config = dict(
    dataset='procedural textures in two colours, tilted and lit',
    objective='flow_matching',
    cond_dim=256,
    norm_position='pre',
    head_dim=64,
    drop_path=0.15,
    patch_size=[4, 4],
    lr=0.0032,
    batch_size=256,
    lr_schedule='step',
    warmup_steps=640,
)
Rows from block 3 of a small image flow-matching model, named by matrix and row number. Rows with one number belong to one neuron. Each number is 128 + 24 x the weight over its row's rms, rounded and kept within 0 to 255. All counts start at 0. Numbers have three digits each.
Before each neuron's rows are labels from the 100 images, of 14848 (inputs lightly noised), where the neuron reaches its largest size: "patch colour" is the nearest of a few named colours to the mean colour under the peak; "peak at" is the part of the image that holds the peak. Only what is clearly more common there than usual is listed. The data: procedural textures in two colours, tilted and lit.
# gate: MLP gate (model.blocks.3.mlp.gate.weight, 672x256), inputs 0-127
# fc1: MLP up (model.blocks.3.mlp.fc1.weight, 672x256), inputs 0-127
# fc2: MLP down (model.blocks.3.mlp.fc2.weight, 256x672, transposed), outputs 0-127

patch colour: purple
peak at: bottom right
gate.207:149138167158117157148140130125100138095110130107139100111138114154141157110142105135102157106130165172100185158156120154132130139118173124125097130133127143138168151138101163149129133095145138079145134119100151099122098147104164153079130121131112113132140119125096141118119101158107150121085157120143151112122145143142124143134093149123136123155117127158101101117161106159135102108131
fc1.207:109163122140130143107126108098139132151116105125151142129094122149139103151137118120152150146136091092148136126119138147171122117164113066131177111137108147142110123081130111123134142143124107123129136148150123137127135147151139157101126092123156141134127127092127129129106162116118160086150162104099145186135140097178125144148125121109105148100156116154138139139115152076129122164134
fc2.207:129119150101171082110128119096142178134129113098123189159180146101105122155133151102140092128121163124144157148140151121138160129117106164106152149105137169158077130156152097115125129139153137136093122091154141145109117144192127150142112146143128155115122142130127097126144119109172121087114125117074140175090127112086126108150126065095099161133150089133158133108140168149163081135111

patch colour: yellow
peak at: bottom right
gate.373:145144116142136142121108167079153119127118124089115187117127127145115152108147128058138123143131149151146121105106144113125120110123122115128153120136144166132168114137175156115141092098076147118156167112108143141113136079124152114112123166120116154144151092124138120107145158129155137076128161082168135127103136098152118150102085137210129128117101122133106158134128156146146167135125
fc1.373:129101172124126155097158095168120154115107098138125121139151104085149051129151082133141118073115134115151152089115129083129129114136129147115073124077115105163133141144130143150110097117164115126090134109121123134122147137138109089145104123126160112123101140151122118098093141110132107115125119146095150101154114138066146113124164102113172141116156177110136109163109129123132099103132
fc2.373:128140101121119147104181149141131123083139118107133128121139128157132092155114141117153101140165090127106121107112135107160093117101111153119151135114102131156111131131148119145124107165161136140093111170083145163114128116133104149160118119133121171112133135094140175157169140150128120124090141058092150140103163141139145172078137093128107124098090117124158096078158182150154163126126

patch colour: brown; purple
peak at: centre
gate.2:125149140163122124124131159180115109115126144121176130130120102105160139103135137125135117125128106125125134149089096108099104098127111150076135141136142135152104146142145115111063080131163114128090126122134126150129117134168096137102148088095162143130132110113171113167116128140141114152142120095085125149156103159126138170160122072124132137162119090145161184094109137106176107110095
fc1.2:164083101145090131105155067132111148100129141124158122125095091108138084153111126119184093152154090098099148144141109130130160096124137148110152155135143168117132084162071109144139107144136152147113099110113092153136140121130102110113149071094118137098121156132133122144152131106181124171132156061109158153163144135113139165168097104150158141154159107143163170126144136119141142099124
fc2.2:138129145097135142157126092107100122133162168138170124123101135161123135116118150145175100104123088144174100117071139149126153161129168152093145139158138125105179117112134138134101104095113122131115116105175095141127130075142095135125156082123106136125148103117129086118181112134102131133147069162116132068123122130160134166159127146149107133141128133127127090151164112119122152163149

patch colour: black; green
peak at: centre
gate.312:114137150163122107156083159129098119162121144098107132106145112168135152081112107105153175118101100117224132141118118120128148147147097118154114148079108167082144113101115156155121141135124137159142130108140131162103145106165134137127198143118140114115118119165137163133163109128110153154079122125115132148184103132118125127121161124155124157122146113118154101128083125116130121142127
fc1.312:144147122129139129137143161126124102138115135115115115068100142152118128123106145080147164142067114133123097116107083126126171151138110115160114106082124172114162122077096157128112143119109162193153142109119123164100139124130117130117155105131112121163109118159094156127152132145147132146107121120108087118118122146104154128155146107152146150126166095122141104127120094111152107116110
fc2.312:097104116114144080161138119104124166103164138110125113102151119121161120126173111121124117095132082130126167156109131157106140140151119153073114107107148088117175118140097133083170128075173161123130133163096142137115138128167114105116139127120155118129134150155127117140135131110108093161148162097113161165072119131112158101098099126164142122140145132120119154124116175126133127134142

patch colour: purple; blue
peak at: bottom right
gate.313:136136116131120096174131149099112082063129139135126111094133095114113145123110127148099167075141130145105116143156166123125164097066156124122112149110109120091139152133122160174115133131142127134142125148143126124132068120161124149135124119112125107086122129142108118096103102103102123194126147135139124110133113129134110165131131136142136125116148146108176100083153133128090147136097
fc1.313:101108103099143133171124141131138154160106133143157146129137162106157143136123104157114148119070110154126125068115147137105116138189094135098151133146148106105108116083135107095149124121099108128106123153134122137106146089159191134167104094124173132163065142103120141155120175120116113095100150098117158160094170128146138111119152128129092108117137111148082155117153145102139130137137
fc2.313:140167086125110150119161113160171150159148125166124125147085170135133134151158155111135120088129105130105082109093134115138120114165100173078097116131121174119095104124141090112135124120130157111121190113109168115101133114123142124113140088161131111125137155117151139127183118172153159122102123113111155102101132101099143119144119140106106104121101167152148127145117163157147146148141

patch colour: grey
peak at: centre
gate.372:124148132113124126125142136120178147131146093122142141122131097118167127132106086148132084134128089125121099133137130105141134138113145129103091104115141122117112137142154115111116087089142169126116157103166110105105134096114118123150127107171103168149148089083129119112144184088161101168161124167101155132148156152129135161131120141115131114115145116131190159147136072129106114098146
fc1.372:145167127115111108116138166141173133099168131139153148115142096123159134136108092111162127134119066139129122143092141140110111147108127094094091092123131139092071110143148117113103138101155159090129129113166112145088143098122133132157137108152130176130140085096104113139141149110178121148124114160105148140132161138181156160127145115121100105116147129158172143147120103134095101114165
fc2.372:148171111148130146122168127127151114140143123121177133132099112125117122119173122138123099153097096156129171167080125117133106102087094140148125157122167148125126185147123129139082132156087112179081150092102104105107086101132092165137121166167142152129137086124114146152077126146169096134115121142110151135105164091147087125153117127137155116120129104142117109103126140143124134084138

patch colour: cyan
peak at: centre
gate.664:133152140134147143168120173111174093111144145118094147161108130138117116146094129113154098132099080173136127068118167116128184104101095084101097135176137129098136109155102171087169134146136125118139130135170150125138092136122122143132122144139128145121119126117117134153134136150136099112143109146130156134117156135107116119162106082113161131148087104128134133135145177138163147115126
fc1.664:120153098113154111134160152101140113138168113119128150101152133159134113116135112140090134157108135185114166124113125154155158126140112102128098152126111092111087157105121162128106091104130125140157103133152161130170100150114180131165112136154133147154116083144098119131122173115103099096125089133130105163177147128115104126107141120131148088060115120112106136138141157132095144130121
fc2.664:144172106161136114150093115109132099131117146119103151114141128133098138136073103142118135162117079101147150122131117093110129120124160119114135097135116105106179146104136109134138141139162149099161127108136115122189151136090156125135100125143124089132113143114127107142120143123169110127121110113131119141139147142171126124141106127140158137140165122142117146076098080155146097107084